Rows from block 2, named by matrix and row number. Each number is 128 + 24 x the weight over its row's rms, rounded and kept within 0 to 255. All counts start at 0. Numbers have three digits each. After the name is the row's rms in percent of the matrix's.
# b510: branch 3 first 3x3 conv (model.blocks.2.b5.1.0.weight, 64x32x3x3), inputs 0-15, a 3x3 kernel for each
b510.15 097:105146131113132135089127113104109157116140171103133161180166164162145139136117111123133187133123167096112134113121118124141153165178176116108103123117117104128108126112103149124103160154125139098084166132096199166143122096098123127117123130138126134137122145161121132147090102120089113113082107099145161164127132136112091096117119131145147144162163160131129187125147215100126178095112084114125110096113081109084097126117123169167147
b510.16 102:095130175072115167078091150120143183112129174112122157151144123146139111128112128103164192092107168109123132122098112143138124142122125150112088152134114145156143155124097178125096173138094124109100172135091160117090113107118131142135126136144098133161098127143093110126086087112081098143085077135146130143111113140112099136137111137170139118156127117119112154142128158130123153126118126107132131147138158126134151129133139121093146
b510.17 107:132138122141140155132130143113088116173135109171177147130140152085135170120083099124120107138134133148163164122107116150127101150147132115105115123122106123141142156157137137133131108117099157177152123119135132110088131102121192128116182184141134119118138144138155144122139127141149141149138166139104109132063127170070086111147122120166133139157158141089086098169130134195180168130118115124119119126140127118101127124097084158130089
b510.18 108:134152145128120141116127126156127132113104119091099093127138148107118133131136105162139149104097127131116090105106121125119115122130135081083113116123134167178160101090107119119131145154131130141134133135121139152111108090086124136136131130106169173168148127144131104113144116118134122154118104136101111124113112131138132131108106127122127085144135092131118133125121085137128080093111115141145148166177179163150140116115111098085113
b510.19 092:118119125138116136157141141130098133111147143118093146103126093143129084150137103087072109105122151130106106134140121159152111126124093106143175103145151087089137130142130102150126099131131144148109134158089117144106160135091127126132135126114105106082152117100147145092156143135165137119176157136088082091134095091164140119159149098136145110115115099171115129177154160156128127131169227102124194122098190141112071133108092104122115
b510.20 098:096107145100152145138166166099128110128133117190180120143138153110118144119130152094087087099104091129129117177171142151145134125118131116101099118094104090085076162149101155143107143121128185175135160154147131122153129140117134098114180157123125125136090107125113118121144162110138145104158173098088098103100100111089113123164163117144143112163153149103130104094106081148141107083093072084125101099112052140139144148152158146144144
b510.21 096:113117103128154116141143121143152111142161124146134114152107112142136137150152158141145127134150117121115105157139131156128149125113139154093069151114086167149134116135132121131137149145154118136143090112129116121152119122129103127143107135114113148135107131130090110090145141113137156134161178157144119139119124114143141138133130138116115141107116124139132145087099131051085113104063051142115079164157146072131136120155164100113108
b510.22 100:098122124096133156117142122118139127128142135127124123124112127155135127164160151109087065130098081129118117151155129147125107141141128134103087114093073088070080158143120155150111139138138168154156153137141134132140137157148127141137111126127085097114104114130147159148090127107115140105119138108091104098114119099137139133157145108172136117172155129103109101133127105151134127100119106061110121071085080138156155106127146125101106
b510.23 100:152164126131121116101090084119104124167102082144142109135149163100122165121129138114147161119130158156125140075079083124113107129154156110088102110126133132146151145125108143136134116134132130138127116117132125133123102075093168125094146137097110124106121102122140130122125125129116135138103120128131142158076131172104115146108108114135148144122159163087103137151148151178202196116129102111113113115127130115109121130110083149101076
b510.24 099:128127127163122111159109076194162134162154123144110109095090110091107142126142168151132109142135104124107100126122143122141183099146187128127138127130160095113142102115109097123144120154184105110127105112177129161220161135117126138127127112109098122145118132145131101127134100118136110102156124097105083096122083081118091104122117131088116165097136192161140147122124159102120144145131129148127106157106094141135139130128128134148162
b510.25 102:147151137147141118147153100094128116120130120120135108154151170111126142104106129103108136130131100087104128155121137118141166100138171082109149069093143038069121148132100146147105136139121143116093151130115170152150104119099128121108121124125136126128123122109144126111183156151127151108102105069164164168120132113085067060146122127127139131135132141101122135105122142096100104096129127089096121095130114123083092140137106161163156
b510.26 095:124118133122115138126153158154118132156147145102092125101129119143118113148142149119110128165146126151129122129158143123131120075060079141129108153153106160150130133118145126121129127115113120157158130118105098063047121121142137143141091098119138135140114142144068088088107111152112126195118134182108104112129118149172175180138131139133104117076064092173130136175161142124105112133107099139117108148158163126143154101087113094103107
b510.27 095:120136145135144131133146140088080103120097102138114092168153138165154160162163178107105122132106111130113118149134127152132136154143143065061064076083064056069057097104107126117126120112117150141171154134165183144168106129135127112117140105107135130119122122125152159141145176117143173137118175137152153114131150125132168135137133131161140152167145151155144137145122110176148124073109084104119093104108084136135153127104121135114107
b510.28 103:123095105147122085143149106153139130169125113162152135113130151078119155098099127155108136169120122137125136134154171111116170114108128125129150113126157114116113111169168093152175110102103115157184095123175122115118141130124149135117175156121149139123138116110119107110103088088115107083086100085137135123128128137091094103122159179110126178130106125128128142127118155149131137120100092158110075140147113142154129150139119147146158
b510.29 088:127128102133123128160149154116105109068114155149138153145154148130158120128107114098085115093107143130130154098116133112152158116122140153156173135137152094097109117105112114132107111113112118116088143163133147137113099068084093120127130124122122110114144123143185177164136124157116125122121137121138119165102087120089076113119105108109136130127125118114121131095133171145114140176184194148140166135118124102075081120122112122144157
b510.30 106:185195188130138129080084090146149149118120123103107107103093121116110129161149146141155140110118126110117115087082094130127122166182155126124127137139134139154149107099114141129135164182158094085095138123123173165139117115113155136139133149127123143119129129109095104105166157149146152148122119140124121118130127152143145151080070096132121126170185146089092125122119126159150153156149148122138129121102116124121127124127119120117119
b510.31 100:070087117087121146103122141102112116090095194139143176153169145160152099113098082133133139101095155116118154102097114102131139121137132130140134101131144115121145156113125159114109162130134142115084169137087166147122125095096113115131129142158110108105126129105126115111119070157118092174115110162155158154155132099090068096123124133131115125147134128148152166136143169130139145107130137108148177123137158119092087134113080126116140
b510.32 113:087077089124139136174181175109094100126135125149161163134158135134120116118100102106090111125133118123164155157190168132146123103094082149162161124130128124112107170182161121124120097091096160178159111112116106087099139108139133114136126130132085073103116129131117148146117101124151128133164151130144152154142128131120103102171191158125106104092071087157154129130124114109094126114113137135129133146155158130117114124123136125139148
b510.33 088:190132104181138079157121075159123127153123122137125113108144174086132161115121143126126141147124124115121100062108141094120166101119143081121154114123162104137143080109141067126161117121137049121138065140160123129135118105117127118117134138113143114132147127130126123123138086102133095103113090081104111141092086127096080113070118151094125170129119133088122177115137163134116128163124115154129108140142116133129100122125110123145145
b510.34 096:094096096122118126115135126133142124157114096151129071099108099135149151169178173119102071160092084160142122167163162138136133126107111128122118119096103113104090123145156112151145108130133149168189117144182104112146145159162124110118118098095123117106135127117153147115116133125116135116101132119106092058150142107169160156153153143139159143156130119149129112164138101183134115094123116099096096102121079156172165133139140115089087
b510.35 098:108110096113102103112107099186135154183172139107131132067086137140125135191181160139107131160124134145107104173155133144126115131115105127122093137110093111116108130125124133131107132148124128122159125119132136150128169139156153167142101131132133128118132120126136138121100108115117125115101113120050089119125128125163147140186137131169137123171150121191117127215159104169133134108120100104112112063097106135139125114138148101130129
b510.36 084:077099103073088093083060087177108159157147145124146161093124122131131131157140123148085150155081143117107137107130162114158177108121127140113134142132143140141134137127106125140100145145129078115108104105100121130100139116120151127129113157158097123132094101117068068081104138145102125151109126130128136140151109115168122128110140125134113099122109110125126128134138116076096117109103090113108065096102092091099089123112138130117154
b510.37 097:131105111146117119136140143145159124134116119123119106116099072137132131167144141153145098139134109172165101156153103139124126110090070152171152136152163160125122107141165124138167143158157122131147125134154130127142117150155094106142118105096118087078103081077092082064112094090106098108141143126082082098118113115168152139155145138135144130103107100176145134177150120123112066151141149134113133145150150135126134121143132123112124
b510.38 108:058099157071124181080119174114131138110151156132122133141125105166122090129112104108130118116172152139147132151125085157116072124083073152147127168142113169124128184151116155123103144134115158133102166121094139103115132132132106128143117110126087091122082108137111129116087084135089079141096073129132094136138106117127117140169144088153118067138109107170140091168122117160103096116134158111122158131125165133144131132133132105117152
b510.39 108:111133175103124183096108145112142170106144148121135160120121122167148112144135115104147148093161159110125115125101099157133098134110095169142101172136089165153116138113082170139083160140095135121099158134109149124121117100136101117120097110127108128143080137164110107138090070129095103123066100113093092133127133127122117121157128110168137081139118083162141132141107108139100098151151147132143130123101124109114144102118138089114139
b510.40 095:123115132142133125123114109168140133114122135140142117077068100148137130154126140145086100140110131143119116199221188163142149138111114125115107132133103126100070157155126154153114128097103166177192162154153146136153162164159093125145135135130135152159129127144118124130092155138113144135117115123031067087132118112122096112182189175163146140133125132179149140134127145155154146103124111110128107091104095148161152131145155133131166
b510.41 108:120105078152128116162171138122100105104130128143142129129123119125118109092096103126120098118149114147131120130122131136137128140117129142149157118120140116118123122147168124134150121140131103122126082110118087088093124127154100127148146136135109088072122108087124114087129112158145136149167161155158134151146138131142111123123115135101102118102094098136118119129117123120096094119118110119094121103124104131105115103113100114133111
b510.42 103:125094087148142093157125086116129121140130119137118092120105127101133155083108127119135122149137119128126097100109116081130160094120169118132129120120145112126139123136145091135186093137173132126141079119176095135158113121144118117124138117107127123100172171121156122087084059078112094106128087092140110120136142139101103125109117144077147200090125179088112137092126149086117145123109104145127107158130100141138142130147115149144125
b510.43 086:121134118124130122102129121127109074132100087072081071112102080141091071125111088119145124118133102140128089123109100134110073105095071078099159085083126105074127076106122096119142118116133098105096130133129113128112115109117125108132114098114162157149167148129135128140131128112139094086124109101135090096138109096160140137144125108153143118144138110180124084193138106168128098090135167089120145093120154143136123154126115104123112
b510.44 102:111109110113122118125127126160123119164158103107104114097122120115121139179175171127098092169129101172167140164153127147122103095085075133123103150118093158140138139163165112130146113129137147180192115137157078088083137143158151149143092098116134144143154148130126114107102110126102120129104125133075075080108101131168178184158159139149143133107118111150109094206169127163146132098091114115094108136140134163172165132122126109105083
b510.45 103:123127138135164143117135119131153162122114159131152133159139104177138132170141116146159113101112101106124109111141144113134155135131138133125119118121115140113104115102110140119124136151157097094074123140123148164162132117124091111143125151163111150144108143151136140120125119179144112170186163171145153134181140121152128116130147155129123136131127139179178181129091139087088108107116112118135110116093075107100086107150165093144158
b510.46 105:082088156073103170094124180109123154074134159122130161150139100158121081136115113123138137103150177140146156142121107156143104141100093178157137164134122166142121165139106165119107154124100144132107168131097121100092140118131115118145119106121050063114075106144104130138084085125093098147095097128137122121134111121127126147147120100154124075135095097164131116155122095144094099120135168117130147126121158120114128130129128126131145
b510.47 107:147116112130126115153176141095093107144129120140115123135128099128107089132121106097108129122096112117113118137146130140153146138126140132173192098123169038032091124140150117120117105096109121129120138122115134134136098108124121109118126099105153116118147139125171177158151146136157131131170167155152134116109094096136122092115131110116114092134120115125114096127127084134119110190197203113131140085107137114106080138150124133152134
b510.48 091:096131142124135134123121105123117161125131181109114151151132127144131102175122112139105157136112155112107136148136139144134137158150144098109099113137122121110094153156110147138109162138131149136112157113109184160157120111090106130140111128153142133137134137155110119140061117115078107115121133108098124130124128104120094077175160148155143150159147160203156189157146196126138158094124111090125124112112103109104099133111143155162196
b510.49 103:105092101098095102103112118100119121119085130135133138127138102106117105098100104118144134126136146154151143105108112117119116140134117147157147151147146160157142129125142136125149138120129108112097108122105111104086109119147105099132137117121052037041037033051050031038125119129125104141132100140147127131130126138145123154093103107101107105110107100102110153128102106142137111124122125134113132132126125106102106095106104115105097
b510.50 099:150109091173155106125118083129080081158120096170133127116149148096127151104104125123122103146167131146149123077095126119102103128126110106124155111098131106125142115142162121113153122094109130154153123124147143100093094082128148102088162123104102084095140126104139130117108083130140092118136081099108118145096125157100100129101112128126116141134124127096098102155135137161165165147136164137124144095101114117112112125122093125125081
b510.51 093:087111122106136153119150140128129123134104086150106076127126127160144155174176179124114103146106091166131095188167159138116110121093106130122108123089090104103088152143137134141132113118130168173176157153155127117150138140139122111092125101079105105129129126131135129136113148129107142138091134124108104094145125109160167149168163126158130113149124120162151109158133092162137097065106093083119109102104091149158174119135149093086085
b510.52 104:123087069177123107209178129132121111124144134166137142161158152121143148105116125124132122113139115146136141143147154140145150097087113135159177109141165088102139122155169102112153103109131135149151101113140090100115130121134103103135149115115126111107158151116161142127114082106146105124155122121164137141129110127107098117140164160105123141088078112127136144115123148084056109137124125128114119140136125147133120165149129140154147
b510.53 097:143153125158144120128133119077090081115101071163116094189186187141149170113128146118129122106138106120142111084103139088103129120138165061103114073105123072103100130128121128116145129122139146131158152139168161156189093103099101109094145119123135136156126127139123137153098118083097116093097131101161160128115124122087116120113109148089110144126119153106133145087111113126132133106112092125120086116109108128119146123117125145116115
b510.54 097:118127118127127110126118126145120147113095128104086096073097091146140123176176157141110125152109110156123107165157141147137118131130098096096080106105086093101068101111127115122127119126135151155176144157146145135141143146178114113129095090115166155136158144146148144147091125116111150148109146145054097077139147141150161152156144153154141122140137119189142134185154124178143129105122117104126128099110111164174173132124143111095098
b510.55 099:150130111139108092137097062188171120151135110156122100086088101131141154155166167178138105152119089150133100121106131119108137123114130171145158128118138144139140120131138113120138116125147092111136080133158087135158141161151110111138107092118081104121124113122124124132118117113114104109116079108086071096145132119150140144118113130112128145107121139176150120138129125130144133179165149161121109161119078121147177139170162146138141
b510.56 101:109108114114131122117127108110118138126128165138142164163181172139127117095082094130117142139130145099116154096115151128144163136166173094129129108123141094117124137121099136132099155149126154135101164133110194158138100113112120124133152149158141137132112123141119127149123123134095122120102098086139149169118101117078047077125113123135133141141151171123135174115138170110121152105104106126141110114124083104091084155115121192185176
b510.57 090:091111126084117128096117134135146123130152112106102101126115101167130080147138096130123086124130100121109088128131099119095069124111090116126121099113107095109105129134145128141147123148156137130137160122115130136140129148164113147149107111151125103102122106100155118111076104082094126102079114106100110094145133093151157116123114100137116088154132108120123096155120063146125087097112132067121150051097133152164154116127141122106117
b510.58 106:183167145162122084115084078151142123137115116124111112112097116111124143136144153141144133109112106117125103095083102108133157147156179113124149110127155144144171104097112101124158131155176097080093099138160130167170122118131126126147131121127128130111137121101119079076153122126145108121134107113114106124138113124165130137085084087096126152120153158096112119115142169136159149160154158159123108140109133122131131119135119137118103
b510.59 102:108147158113124174095110139102135124073112134078105090110110122112120134107119144111148130101150151087119113119121152121116149126145147163131085164138071172146105138100121153113103158111090105123140105119133131123125107113122114116117124123117122148178116147202127151169113129149091140154081138147103100132099114148099122137136120147126110136159126133112116145100095125111101131162137090163130104148109094090127155108136151105124151
b510.60 083:091118093131144142131167142115105075130163163089121111115117123090111096131106102104119094160177128147146129097086092098104111104081112118119123119113117110104118137110135099104127109113101119119139093093093093103064133123130130156154116112128108131137146143136161151115125117124122147135122144138118118133110086116129099110141115117116120105122110108107077094131138123077074059102113115102113122103116115123145155110118131128146147